{
  "model": "contrastive image-text model",
  "dataset": "views of escape-time and Newton fractals",
  "train_examples": 72500,
  "image_size": 64,
  "crop_scale_min": 0.8,
  "horizontal_flip": true,
  "translate": 0.12,
  "tokenizer": "word",
  "vocab_size": 29,
  "loss": "sigmoid",
  "embed_dim": 256,
  "encoder_arch": "densenet",
  "encoder_norm": "batchnorm",
  "encoder_activation": "relu",
  "encoder_depths": [8, 8, 8],
  "encoder_kernel_size": 3,
  "encoder_stem": "deep",
  "encoder_growth_rate": 32,
  "text_encoder_causal": false,
  "text_encoder_width": 192,
  "text_encoder_layers": 6,
  "text_encoder_norm": "rmsnorm",
  "text_encoder_norm_position": "post",
  "text_encoder_activation": "relu",
  "text_encoder_mlp_ratio": 2,
  "text_encoder_head_dim": 64,
  "text_encoder_fused_qkv": false,
  "text_encoder_bias": "none",
  "text_encoder_qk_norm": false,
  "text_encoder_parallel_block": false,
  "text_encoder_dropout": 0.05,
  "text_encoder_inner_norm": false,
  "text_encoder_moe": "soft",
  "text_encoder_num_experts": 32,
  "text_encoder_moe_every": 2,
  "text_encoder_expert_mlp_ratio": 0.25,
  "text_encoder_slots_per_expert": 2,
  "text_encoder_shared_expert": false,
  "text_encoder_positions": "sincos",
  "residual_init": "zero_last",
  "optimizer": "soap",
  "beta2": 0.999,
  "learning_rate": 0.0029,
  "beta1": 0.95,
  "shampoo_beta": 0.95,
  "eps": 1e-08,
  "precondition_frequency": 20,
  "max_precond_dim": 1024,
  "one_sided": false,
  "adamw_lr_other_params": 0.00075,
  "ema_decay": 0.995,
  "max_steps": 12200,
  "batch_size": 256,
  "epochs": 43.1,
  "lr_schedule": "cosine",
  "final_lr_fraction": 0,
  "warmup_steps": 610,
  "weight_decay": 0.04,
  "adamw_weight_decay_other_params": 0
}
Rows from block 3 of the text encoder of a small contrastive image-text model, named by matrix and row number. Rows with one number within an expert belong to one neuron, the router's apart. Each number is 200 + 20 x the weight over its row's rms, rounded and kept within 0 to 999. All counts start at 0.
Before each expert's rows are labels from the 100 texts, of 14848, where the router gives the expert most weight on average: "fires on" is the input token at the peak. Only what is clearly more common there than usual is listed. The data: views of escape-time and Newton fractals. In brackets: how many of the 100.
# router: slot weights (text_encoder.blocks.3.mlp.router.weight, 64x192, trained with AdamW), inputs 96-191
# up: expert up (text_encoder.blocks.3.mlp.up, 32x48x192), inputs 96-191
# down: expert down (text_encoder.blocks.3.mlp.down, 32x192x48, transposed), outputs 96-191

# expert 14
fires on: "tricorn" (100)
router.28,220,243,211,237,228,187,237,203,235,216,225,206,204,182,223,216,190,170,209,188,220,189,194,197,178,190,189,201,228,205,212,169,220,204,222,224,186,181,175,207,167,195,193,190,227,217,217,196,192,178,233,198,191,193,199,210,238,224,190,173,239,196,211,196,185,161,227,193,182,176,202,196,230,228,209,178,226,208,213,192,201,237,185,189,219,197,151,191,181,193,237,188,182,195,188,207
router.29,214,228,217,161,230,192,215,235,215,204,235,209,224,202,224,177,213,184,215,180,182,168,215,205,206,213,187,198,233,185,222,184,235,171,216,212,163,215,188,192,180,182,216,196,200,194,234,246,205,202,222,208,198,219,207,219,195,187,211,167,181,222,217,233,209,232,232,193,187,167,217,235,201,215,177,161,190,206,209,207,196,182,166,210,240,163,169,216,236,200,214,197,201,202,213,213
up.15,207,205,181,227,174,240,226,236,174,180,197,195,211,193,193,216,257,212,198,184,249,206,173,182,157,190,199,191,204,197,196,204,195,167,195,210,239,174,211,202,185,226,195,204,223,169,202,206,202,209,171,187,204,203,193,191,185,186,161,214,195,157,211,181,203,206,198,155,162,202,177,190,186,186,205,192,178,208,200,213,180,198,201,205,195,183,202,201,208,195,196,227,156,193,209,184
down.15,216,179,166,208,206,188,194,160,168,157,184,201,198,199,187,212,189,198,213,199,211,171,162,167,193,193,215,233,186,200,239,220,182,180,213,196,199,242,220,182,204,177,240,176,193,189,231,210,197,201,195,188,174,170,204,199,220,220,225,181,186,239,171,208,196,194,231,206,226,213,206,188,205,190,156,190,237,185,202,246,185,200,197,215,190,214,178,199,211,197,179,193,209,174,179,203
up.16,165,220,147,192,213,198,222,220,187,197,199,196,189,182,207,221,203,190,207,204,213,181,204,211,221,162,225,189,182,166,203,250,214,191,168,227,222,229,197,188,212,212,230,162,239,197,241,212,203,190,214,200,208,175,171,179,221,177,187,207,191,184,193,188,226,184,209,208,197,204,197,237,238,198,177,165,227,227,164,240,223,229,213,210,208,192,200,203,190,226,194,203,187,172,178,173
down.16,243,231,197,216,201,156,191,196,243,178,198,187,196,220,186,202,190,208,201,193,190,198,190,164,229,185,204,189,195,236,208,198,196,192,206,168,241,212,173,205,214,205,199,170,186,215,203,197,191,222,160,205,194,184,184,221,206,202,225,188,204,187,176,186,236,226,207,197,192,200,166,187,171,225,218,197,189,195,220,219,169,219,182,190,189,224,212,197,184,198,226,205,258,221,217,206
up.17,178,198,153,186,189,201,197,171,185,197,199,214,228,193,250,192,213,163,230,182,239,196,201,249,189,197,191,223,226,214,219,210,191,185,174,183,192,225,204,193,225,214,194,182,209,203,167,209,226,200,186,206,181,205,206,200,188,185,168,210,189,224,203,190,207,205,182,195,205,221,188,208,193,183,221,210,193,216,171,187,219,203,167,196,205,196,190,175,190,176,212,156,189,219,201,198
down.17,239,188,214,240,188,203,205,215,213,184,229,185,173,199,182,222,222,202,190,186,200,185,172,167,204,188,225,181,190,199,211,204,181,190,183,204,228,205,185,148,184,237,222,200,180,196,237,195,209,182,173,214,199,163,198,213,225,220,169,199,216,191,195,169,211,234,216,187,204,215,198,199,176,222,216,206,190,191,200,212,186,213,203,202,171,223,213,212,225,184,209,196,221,204,206,214
up.18,224,171,172,197,190,189,210,197,238,188,217,207,209,215,191,212,229,182,169,206,197,199,166,204,215,218,178,206,217,223,223,140,212,195,193,157,203,237,184,195,202,219,189,197,189,219,190,188,210,194,182,195,173,208,216,219,186,208,200,209,222,201,204,203,211,198,179,175,220,208,223,179,169,201,197,208,195,185,224,168,175,231,198,203,184,214,171,167,198,146,224,189,185,235,221,210
down.18,179,206,219,188,215,199,237,206,216,210,197,217,213,219,188,228,207,211,189,197,166,186,203,213,182,212,213,195,242,194,196,221,214,205,220,238,191,210,233,198,166,185,215,226,226,213,217,214,180,197,207,224,201,190,179,174,184,203,205,167,218,213,225,182,244,173,206,226,187,167,230,197,237,185,149,204,179,177,166,195,178,217,195,196,179,214,209,200,215,193,209,213,203,237,200,205
up.19,188,216,223,173,191,206,183,226,227,206,201,175,204,198,200,184,170,190,208,193,190,208,195,184,204,236,263,220,190,178,197,229,177,221,202,210,205,203,198,198,221,211,224,220,217,234,224,212,210,193,227,211,215,178,202,209,223,210,217,212,188,197,182,261,180,231,242,203,265,207,198,206,244,204,215,200,230,190,172,200,212,191,203,214,222,191,206,220,194,214,206,194,222,197,167,212
down.19,196,208,238,212,222,177,200,216,212,238,255,201,176,223,204,184,201,181,193,173,231,187,225,209,188,208,194,208,192,222,183,185,194,206,176,181,175,242,193,225,158,215,183,189,184,182,188,179,185,155,225,204,181,220,163,199,214,185,190,169,178,180,185,131,195,176,182,223,148,199,176,176,184,212,198,205,204,213,207,184,164,172,176,208,200,209,199,197,200,178,195,180,183,175,214,190
up.20,168,147,200,179,176,218,208,217,212,199,185,224,206,222,196,226,181,211,177,189,201,193,183,185,222,235,219,206,184,193,201,211,178,167,225,182,231,201,209,194,222,162,212,214,229,216,184,189,206,234,162,193,218,197,234,210,185,200,178,209,195,186,217,179,203,209,186,208,211,197,217,198,206,184,216,217,189,213,199,201,227,229,185,181,185,201,226,185,193,171,194,186,169,206,206,214
down.20,210,201,231,246,210,211,228,162,184,192,190,183,171,209,180,189,190,207,191,200,190,172,211,185,159,196,193,209,225,200,215,244,197,209,207,198,208,214,198,174,213,185,253,216,190,197,225,233,158,188,231,170,168,194,159,186,184,202,197,170,208,200,206,174,213,186,186,207,209,175,186,191,212,151,157,192,205,191,192,191,190,203,185,196,145,200,190,173,202,181,194,223,191,200,198,191
up.21,198,217,198,179,182,217,220,186,192,209,192,187,186,135,228,186,185,194,176,186,193,191,192,204,219,183,239,200,193,193,187,215,213,214,217,171,177,197,182,171,220,167,216,211,210,197,216,174,225,199,206,205,167,162,195,215,220,198,219,201,158,195,209,212,222,219,247,197,232,215,184,207,212,183,221,193,242,244,200,203,214,184,201,214,217,208,224,209,222,176,219,159,201,216,181,208
down.21,191,190,202,178,211,193,193,190,193,192,199,190,221,217,211,163,215,196,193,132,209,252,187,154,216,220,191,190,179,216,213,196,149,180,196,189,215,233,233,223,225,205,203,171,187,175,203,181,229,205,191,191,203,194,171,188,198,177,190,190,180,192,212,164,194,211,226,179,161,184,211,167,214,227,183,245,174,200,187,221,183,173,195,218,186,211,214,204,215,212,223,218,178,230,190,202
up.22,181,195,221,218,261,199,214,193,201,180,198,191,204,191,208,253,198,195,208,222,228,148,191,186,179,200,187,197,170,216,184,255,175,181,171,204,187,197,185,178,198,201,219,237,179,193,207,177,177,183,187,173,220,182,199,209,211,199,231,191,215,228,217,198,221,200,158,221,189,207,193,212,186,194,212,190,193,240,205,187,199,224,187,175,211,158,204,237,180,199,208,201,198,198,193,181
down.22,233,255,196,241,172,195,208,201,209,178,211,246,215,177,190,222,222,230,188,173,203,178,165,175,223,159,197,194,233,183,227,198,184,187,234,213,178,201,208,242,214,197,185,221,194,206,231,176,193,213,176,223,187,195,200,193,195,186,208,144,196,187,193,202,239,207,199,204,202,197,201,240,210,190,194,254,187,180,184,183,195,203,210,192,221,224,192,169,211,199,208,217,226,179,192,221
up.23,200,200,174,217,227,212,185,194,182,225,201,169,201,227,226,189,213,191,189,228,203,166,195,235,226,204,208,176,229,200,191,199,228,203,183,195,205,197,193,222,200,221,192,202,147,152,202,200,193,218,204,213,212,200,190,195,184,195,205,168,220,226,213,221,170,203,185,195,189,170,210,183,180,225,140,184,196,200,177,168,183,185,167,227,214,232,206,213,191,208,207,211,195,212,213,184
down.23,207,213,204,181,215,173,172,187,210,168,175,203,187,217,191,179,156,214,221,218,192,214,176,221,234,172,208,178,169,197,195,184,177,196,203,225,187,209,240,220,216,219,215,186,199,224,210,185,218,232,209,188,216,218,194,188,203,203,205,217,204,193,199,205,194,200,190,208,216,184,171,221,174,191,225,179,200,190,240,243,206,213,220,180,196,195,200,185,189,197,154,238,233,208,226,190
up.24,174,239,194,228,220,182,220,230,184,189,204,211,190,189,199,249,241,202,187,196,203,203,220,176,189,167,204,198,217,170,215,160,217,210,226,177,217,191,181,203,185,200,220,190,207,182,206,202,188,188,190,226,211,223,180,206,210,209,153,203,203,172,209,162,224,203,215,206,166,168,205,199,210,197,195,218,214,211,187,203,197,223,177,189,201,176,206,238,205,185,195,236,196,208,209,170
down.24,192,161,202,203,199,214,229,190,220,235,201,223,226,203,194,228,208,216,238,206,228,213,159,213,206,208,211,187,198,202,218,210,214,202,208,210,201,227,231,202,216,170,197,173,216,180,166,189,186,210,212,186,212,209,188,194,161,208,210,183,186,199,220,177,209,180,214,187,194,190,208,216,182,185,188,206,195,177,174,192,208,219,218,184,168,216,181,201,167,203,203,215,192,230,255,214

# expert 23
fires on: "earthy" (40); "colours" (37); "dark" (23)
router.46,206,158,177,170,225,175,212,198,188,214,188,181,240,234,191,190,188,207,200,221,158,224,184,218,174,217,194,198,193,221,200,176,232,208,239,167,200,178,190,202,247,237,183,192,209,177,214,159,197,202,207,184,219,198,170,168,215,168,177,221,187,213,216,201,232,220,208,195,235,178,202,174,228,169,217,201,228,168,201,224,185,190,214,194,182,209,215,210,200,172,205,234,197,202,219,173
router.47,232,182,232,196,207,229,211,178,210,203,204,212,213,218,192,203,213,181,163,183,210,195,183,224,205,241,207,240,199,203,212,202,249,187,219,181,178,206,217,213,207,227,217,220,212,208,200,224,227,172,197,191,192,214,208,168,186,162,208,212,209,210,219,174,188,198,234,224,211,162,213,223,200,203,226,207,171,212,195,210,211,213,192,182,194,230,180,193,195,201,186,218,190,193,214,223
up.0,183,211,187,201,214,228,223,170,201,259,241,210,190,208,199,196,238,195,203,207,194,243,213,250,196,167,204,194,207,169,202,202,193,228,204,179,211,226,202,167,181,212,201,209,210,172,150,185,180,186,244,225,207,209,184,214,191,234,205,177,208,208,193,190,198,185,167,234,192,209,210,198,227,204,172,186,204,174,205,198,219,240,210,201,210,207,203,224,204,241,194,223,198,229,199,190
down.0,183,194,208,212,205,161,208,214,220,161,195,188,214,227,201,199,197,192,203,191,170,182,207,154,213,223,240,233,179,203,195,206,202,185,187,200,231,191,218,185,160,203,205,191,179,226,232,213,209,234,207,201,187,190,171,180,204,195,188,196,214,202,185,214,212,211,224,177,211,186,216,193,165,199,184,233,203,253,237,225,197,203,193,191,182,193,225,189,211,172,216,212,239,199,202,186
up.1,206,211,190,203,221,189,204,209,178,217,209,194,230,224,214,183,219,208,212,176,178,160,188,173,164,209,237,188,171,211,213,203,193,240,222,256,210,179,194,213,191,178,187,215,208,199,216,207,187,179,193,196,199,186,210,192,144,197,192,199,218,209,211,179,216,213,194,221,162,177,222,212,159,179,205,213,205,173,201,190,194,203,199,158,196,184,175,208,215,220,212,190,198,205,204,222
down.1,195,226,226,221,209,244,216,210,219,217,208,200,173,182,229,210,189,179,210,185,200,196,225,190,226,168,193,200,197,187,194,215,189,212,198,210,193,235,211,185,212,208,189,238,189,236,217,195,223,207,158,199,207,244,221,193,217,190,211,225,214,220,167,228,187,219,190,183,233,230,213,197,170,221,250,193,233,212,221,202,179,199,187,193,201,197,185,222,197,183,190,184,242,187,228,188
up.2,218,218,206,227,184,186,219,176,225,187,201,193,203,205,188,182,226,176,205,227,222,191,214,180,200,203,216,185,213,184,222,181,209,214,174,183,160,194,203,234,205,202,143,189,184,185,194,216,185,197,209,221,198,233,162,178,219,197,176,181,220,213,201,216,190,180,184,189,197,207,178,177,173,219,166,185,183,187,197,202,196,189,198,229,178,179,216,208,225,206,210,241,227,180,186,176
down.2,215,168,222,184,208,183,182,212,204,153,234,188,210,223,181,233,200,214,191,213,168,189,214,187,205,176,218,224,161,188,225,215,198,194,190,204,232,200,194,142,198,182,210,187,211,234,197,194,181,195,226,213,204,181,206,187,237,194,202,244,185,198,192,205,191,182,202,210,207,194,217,223,208,217,196,220,179,217,206,236,198,219,182,225,191,228,194,189,196,192,222,208,230,217,240,187
up.3,156,124,127,185,184,185,194,169,212,214,203,199,214,229,211,192,214,200,212,214,199,212,189,198,246,187,181,186,225,211,185,149,206,212,200,197,194,198,173,189,183,194,192,192,207,215,165,196,201,194,189,217,216,224,202,192,213,226,212,207,194,223,172,174,237,177,180,218,204,205,201,202,211,186,191,191,169,205,181,196,206,209,191,199,220,214,200,172,190,220,169,223,227,199,193,201
down.3,188,199,184,160,215,214,217,210,190,207,193,196,241,223,200,215,177,206,191,191,199,229,201,224,199,193,242,189,193,180,210,188,163,181,221,206,189,179,200,177,223,189,228,177,219,214,201,206,205,204,213,195,212,169,195,164,217,219,206,217,188,194,220,203,181,176,235,211,189,190,187,202,217,184,217,182,210,196,190,209,211,178,195,216,192,203,218,171,215,205,206,246,186,199,189,183
up.4,213,195,212,179,180,187,194,171,215,225,226,201,201,162,223,207,193,192,197,199,214,181,240,184,192,219,207,210,210,202,204,216,176,199,193,187,167,205,188,191,216,135,191,172,225,218,208,184,218,204,219,210,210,199,198,192,190,176,180,209,214,199,192,173,166,204,210,181,153,217,198,200,214,197,205,178,204,222,204,205,213,174,187,193,200,170,188,177,192,187,187,164,189,209,167,208
down.4,182,225,207,204,205,144,189,192,216,185,200,242,172,201,216,220,197,183,199,175,225,195,175,191,183,195,210,191,190,210,203,200,187,214,243,197,188,228,159,179,193,220,229,203,181,211,206,197,218,224,156,219,185,233,192,234,205,205,207,182,175,223,202,218,214,193,195,181,195,193,193,188,201,195,233,208,199,186,197,196,171,202,185,218,165,191,208,192,211,170,214,228,175,206,211,220
up.5,204,229,194,191,157,191,199,199,203,201,187,189,181,195,206,187,166,205,194,205,215,181,202,161,172,212,183,228,175,252,199,229,206,203,220,184,199,194,218,197,206,184,190,177,237,241,227,242,208,218,198,220,223,203,207,188,210,166,186,205,223,195,178,189,205,188,189,176,200,179,166,204,200,202,208,187,213,226,201,220,204,184,177,213,187,193,215,162,198,197,218,181,191,193,216,202
down.5,151,228,198,222,195,207,195,205,188,164,214,202,186,211,187,213,211,186,184,164,180,185,174,192,226,157,197,187,201,179,218,193,207,203,226,241,227,232,197,196,187,246,186,223,184,230,202,150,198,197,200,214,192,198,218,214,186,202,161,202,198,196,159,204,219,229,190,220,207,216,174,185,208,139,155,203,227,213,188,206,184,192,217,184,203,190,165,202,201,207,229,174,197,222,194,187
up.6,221,223,193,209,188,174,207,169,239,200,206,196,147,182,175,210,201,192,186,199,167,213,201,207,237,159,200,220,160,198,181,221,205,193,125,212,199,210,206,191,183,196,185,194,185,196,196,200,177,203,201,187,169,185,178,200,200,248,195,200,185,176,182,184,202,188,227,203,173,194,171,222,206,209,212,207,194,210,235,233,229,192,217,213,218,209,218,170,185,237,200,214,200,176,196,236
down.6,214,161,200,195,196,194,189,213,191,187,177,198,225,216,190,185,191,225,196,199,195,186,193,210,179,176,180,186,212,212,222,210,198,190,216,191,193,195,211,208,182,187,190,189,185,161,200,162,210,196,211,190,215,165,229,196,176,218,198,194,219,187,227,203,191,218,202,251,191,227,208,184,206,225,154,187,194,182,202,161,188,203,190,194,182,218,219,189,202,226,183,199,202,200,172,206
up.7,157,191,195,163,206,211,208,218,221,199,212,197,187,177,190,184,161,181,195,199,211,190,201,222,208,209,221,191,254,185,211,154,158,202,192,186,160,181,207,201,215,204,175,182,219,217,191,191,198,204,224,209,188,199,169,166,235,188,192,182,169,209,208,241,189,189,163,208,210,200,203,181,201,231,152,179,166,184,209,188,224,206,164,223,201,210,193,177,204,209,171,199,247,222,189,191
down.7,223,209,221,249,223,194,220,216,215,198,238,201,211,194,217,274,209,202,146,192,212,217,212,204,188,179,230,186,170,217,217,229,175,194,220,195,198,224,159,160,193,200,204,208,227,217,211,197,203,184,191,186,203,208,221,189,206,216,195,197,232,199,198,204,216,214,198,190,186,203,194,216,216,182,190,214,215,182,190,185,216,227,182,232,193,201,198,207,192,198,216,201,197,198,236,189
up.8,198,204,200,175,182,213,201,205,211,214,178,205,225,199,211,198,229,191,176,190,251,204,220,186,197,164,202,197,227,175,229,178,178,183,189,193,185,236,214,165,195,193,201,153,209,197,188,216,191,145,212,208,173,192,187,245,206,180,187,221,206,214,219,197,176,206,246,164,184,220,218,207,208,208,183,183,216,198,226,157,192,212,212,235,189,197,198,204,241,201,208,184,177,215,186,198
down.8,165,190,212,228,226,227,171,221,198,222,172,213,204,218,178,210,240,172,214,195,205,229,192,165,167,201,217,226,153,216,224,207,208,220,231,190,202,208,219,149,175,184,205,202,222,179,205,190,191,200,206,220,219,206,183,180,198,188,176,178,161,196,166,203,189,213,195,214,232,203,214,168,192,220,222,201,196,211,191,213,217,212,177,221,204,246,194,185,200,206,194,194,206,228,198,213
up.9,211,183,193,197,197,220,188,240,189,255,206,228,165,221,196,214,229,201,198,198,167,230,251,224,221,195,188,175,215,180,209,163,185,202,220,196,233,198,203,191,200,200,216,208,171,230,170,189,197,232,201,192,213,204,207,175,204,194,222,195,248,188,222,193,241,168,186,202,215,196,201,199,202,196,171,191,173,196,178,199,198,174,219,201,226,217,200,202,193,218,172,209,235,205,176,173
down.9,225,192,235,161,201,149,183,252,219,174,208,177,194,198,199,221,166,201,175,228,157,202,180,178,182,198,248,225,160,213,195,208,194,209,184,216,193,190,177,162,177,210,170,215,177,209,202,174,206,196,183,209,201,195,184,204,209,187,204,228,176,200,213,233,211,217,201,196,214,220,220,181,197,210,209,212,178,174,203,209,207,179,212,202,190,195,197,192,187,166,229,220,261,212,214,223

# expert 9
fires on: "," (100)
router.18,176,204,197,191,217,216,192,240,185,177,223,221,178,206,218,215,234,200,178,156,223,178,202,216,214,187,202,202,207,186,193,157,219,225,187,198,179,189,206,215,212,198,191,192,209,193,202,232,202,206,184,203,180,179,195,221,185,219,197,205,201,173,200,223,177,202,223,197,232,207,197,214,181,228,173,169,198,223,198,196,206,191,203,223,210,219,203,232,203,215,224,172,231,221,206,189
router.19,208,187,225,164,197,199,172,223,178,179,215,184,169,182,180,176,205,173,171,157,193,163,182,207,202,221,204,194,225,223,197,207,210,207,208,197,164,218,188,187,212,212,230,220,224,211,240,229,247,180,189,171,226,180,220,193,233,172,192,182,199,187,183,238,230,209,197,199,213,179,180,200,195,176,165,171,209,185,189,171,187,177,173,203,187,203,156,212,235,187,202,190,196,197,212,210
up.22,179,204,186,180,204,171,173,190,190,207,180,180,209,169,167,185,176,203,218,219,188,231,207,220,231,186,213,197,205,168,204,215,174,223,187,211,189,173,163,168,196,194,179,179,199,195,223,185,215,216,196,214,207,182,207,183,189,188,249,243,201,202,198,214,192,208,196,207,219,225,192,189,240,216,192,154,162,215,207,206,200,194,226,212,198,185,171,186,201,210,167,218,224,193,186,231
down.22,220,220,234,203,198,176,199,205,200,230,187,221,221,176,224,219,189,199,217,212,183,205,203,207,175,239,179,208,201,218,195,182,206,199,209,226,196,225,164,196,214,187,187,212,206,176,178,229,244,223,230,183,188,224,209,163,206,194,170,181,179,207,231,189,230,180,185,208,211,217,235,198,172,203,235,190,221,200,180,184,195,206,166,194,189,195,234,198,190,193,163,202,203,195,196,206
up.23,159,174,223,223,199,220,161,194,203,207,185,230,236,175,204,203,194,193,194,199,220,215,194,207,191,202,207,197,224,204,186,223,171,211,202,181,155,241,190,174,200,176,220,184,216,194,218,193,211,232,176,202,212,194,220,196,205,196,229,213,174,176,200,194,189,210,225,208,225,211,216,185,212,234,206,175,197,254,201,166,230,173,179,230,204,210,220,203,213,186,209,196,185,192,193,213
down.23,218,220,205,182,195,223,209,228,193,213,191,208,195,172,216,211,174,184,209,209,205,187,239,193,179,206,202,188,216,195,203,208,247,193,169,226,192,158,205,227,213,178,208,229,216,205,176,191,206,203,203,199,194,233,195,191,200,171,179,198,203,214,192,200,188,226,170,194,211,205,220,211,179,183,229,236,167,172,177,161,167,238,253,174,187,176,182,199,218,228,193,203,169,183,192,208
up.24,166,200,200,189,211,229,205,199,221,212,208,170,215,169,195,174,194,190,181,239,218,237,183,181,240,221,183,187,226,199,212,195,184,221,178,206,166,212,175,154,209,200,185,183,208,207,178,187,201,192,174,188,185,173,207,216,221,197,181,214,200,229,204,208,205,198,198,177,206,208,156,217,225,175,174,173,192,223,200,183,213,177,227,227,194,235,198,203,229,172,194,172,190,232,203,207
down.24,212,190,190,209,199,185,194,189,194,178,169,212,204,210,194,187,203,166,188,188,189,193,183,234,185,188,179,206,195,212,202,192,168,202,204,196,181,208,199,218,208,220,253,198,198,198,221,190,234,243,184,172,197,210,223,216,153,179,213,193,182,185,162,218,194,209,221,196,219,207,212,189,205,203,250,176,165,173,176,225,230,218,189,188,213,170,220,188,200,178,238,200,187,183,236,209
up.25,144,193,226,193,208,208,179,218,205,207,234,186,193,204,186,199,201,203,176,215,231,182,186,172,236,235,183,210,176,208,165,222,177,196,187,162,179,229,221,183,214,179,209,202,199,218,182,181,228,184,225,175,206,197,217,190,218,208,174,220,189,181,183,160,177,191,226,154,205,202,193,198,226,212,160,210,185,198,187,205,167,183,165,229,153,194,223,209,221,201,187,194,196,192,227,225
down.25,229,212,195,200,180,194,189,205,177,237,217,246,215,205,155,212,189,203,206,233,208,195,241,180,156,233,192,203,201,229,230,240,207,202,173,200,224,195,180,229,201,184,197,170,217,174,205,218,187,206,188,213,185,208,175,189,238,209,207,184,197,212,233,225,219,189,198,210,187,210,226,194,225,201,223,225,204,198,205,195,206,225,172,181,202,182,224,213,201,180,178,253,213,195,212,224
up.26,179,178,164,210,205,192,186,191,216,204,191,189,189,179,185,153,136,167,178,230,216,197,215,198,220,204,213,222,232,199,170,182,205,217,192,196,184,212,201,183,198,182,193,172,209,231,197,173,198,220,176,169,189,187,178,202,228,181,204,213,189,180,204,202,183,207,201,175,244,212,205,203,200,181,209,163,190,208,202,185,213,173,211,208,234,201,188,181,198,181,194,145,200,222,170,198
down.26,177,204,215,165,178,203,181,177,193,185,175,173,204,210,199,162,221,179,201,188,190,194,201,180,215,208,208,227,195,212,193,223,190,184,183,223,232,221,195,197,210,215,180,224,211,173,185,225,233,214,166,218,180,205,250,235,177,212,169,197,181,255,227,203,197,214,185,218,204,212,202,198,204,238,212,184,192,203,212,214,204,206,178,200,203,204,219,216,203,174,207,198,190,191,201,211
up.27,186,173,185,209,199,224,208,213,221,189,184,226,182,182,203,172,179,201,225,189,202,188,195,233,225,218,184,185,198,168,220,205,151,211,191,232,216,206,183,179,222,244,214,171,192,191,174,168,189,166,220,184,194,185,182,206,188,217,197,210,198,204,186,163,167,206,178,204,195,171,183,212,205,178,163,183,191,167,205,209,187,232,193,204,187,211,204,204,196,183,193,198,161,206,203,178
down.27,216,192,193,202,187,204,194,205,230,210,162,220,176,199,235,162,199,186,197,218,201,205,184,226,230,174,183,188,180,231,199,194,193,241,209,173,211,184,212,233,175,178,183,190,204,199,193,169,230,191,214,171,197,224,219,224,217,212,219,196,187,214,176,216,192,201,208,186,219,201,211,172,160,208,185,168,193,201,212,204,187,149,190,206,180,212,184,165,216,195,204,214,177,202,185,193
up.28,186,205,198,231,203,193,160,202,198,210,191,171,188,192,184,249,206,194,198,174,203,208,197,186,159,202,197,196,200,189,201,216,183,168,217,196,166,178,154,203,214,216,183,206,193,223,219,212,216,166,184,232,228,197,190,202,202,200,202,213,229,146,161,214,183,220,242,164,194,196,188,186,185,206,223,168,188,195,171,199,138,213,203,209,219,186,211,202,163,224,186,191,198,238,186,235
down.28,206,207,178,173,226,192,220,172,199,202,245,205,238,205,188,228,217,211,221,201,213,198,209,196,195,211,189,228,199,194,188,230,190,240,213,231,194,206,207,226,194,226,220,201,192,215,171,181,227,201,157,181,192,220,205,213,169,213,190,206,189,225,207,187,182,151,161,194,212,200,231,198,174,207,197,203,210,210,208,200,199,211,178,204,170,232,177,256,202,202,198,223,177,203,216,170
up.29,217,189,195,233,201,194,206,204,199,191,205,185,170,240,180,216,224,222,234,211,181,213,236,178,208,182,162,179,193,188,239,191,210,222,197,202,208,171,228,224,186,222,187,228,195,191,175,184,174,182,220,222,219,209,221,180,180,197,189,177,236,201,187,200,168,157,193,206,194,206,190,149,180,193,186,200,171,201,227,226,178,185,183,207,201,201,203,187,245,221,215,236,183,214,205,215
down.29,181,244,220,197,196,219,220,205,220,188,236,185,189,189,177,214,171,227,164,169,208,243,185,174,207,175,219,211,181,184,210,222,229,203,178,143,173,186,212,214,202,225,196,163,200,221,187,181,215,207,196,235,198,221,199,212,211,175,221,177,171,201,204,191,178,211,185,218,190,219,194,183,233,188,234,164,189,195,184,201,185,156,161,166,198,179,201,185,195,214,238,224,182,193,193,199
up.30,214,165,236,174,179,175,190,225,188,225,162,193,223,167,214,214,185,190,205,200,233,224,191,167,214,184,183,200,199,187,180,228,199,181,220,189,183,203,231,177,204,205,208,197,202,175,217,179,223,220,208,234,217,179,199,215,170,218,232,198,159,167,203,211,186,228,215,213,209,198,209,220,177,198,228,210,199,230,202,211,209,197,202,212,174,229,192,198,180,183,199,230,191,205,211,215
down.30,193,212,239,202,224,233,228,221,184,195,196,193,213,203,191,209,227,202,206,211,199,176,191,183,169,214,192,200,205,200,220,140,165,202,235,214,193,181,207,198,217,208,230,224,205,204,228,219,191,205,224,195,194,213,235,216,234,175,184,211,185,221,199,193,171,204,176,181,211,223,200,196,223,191,205,196,152,190,204,178,215,214,175,214,235,171,188,229,206,196,218,171,223,176,200,191
up.31,196,192,178,210,215,175,163,195,197,212,192,164,199,204,208,231,213,164,194,203,190,196,182,204,214,200,217,204,206,186,205,179,203,165,214,181,153,207,214,211,205,197,180,215,193,199,204,199,207,200,177,194,206,218,230,215,187,225,218,226,232,186,209,213,187,243,242,178,196,202,192,179,161,206,199,199,205,232,172,175,151,168,183,170,225,217,204,222,166,203,201,209,218,188,206,200
down.31,221,214,172,182,233,186,205,203,160,186,256,189,204,205,208,184,216,232,189,203,207,192,220,177,167,165,169,208,229,232,219,216,218,163,211,213,215,206,184,215,208,203,170,186,245,207,205,213,176,196,244,209,222,216,195,204,192,178,196,204,166,233,196,212,193,179,178,239,207,204,220,167,210,218,203,238,205,202,170,227,205,216,181,186,175,191,221,183,199,204,193,187,177,175,208,194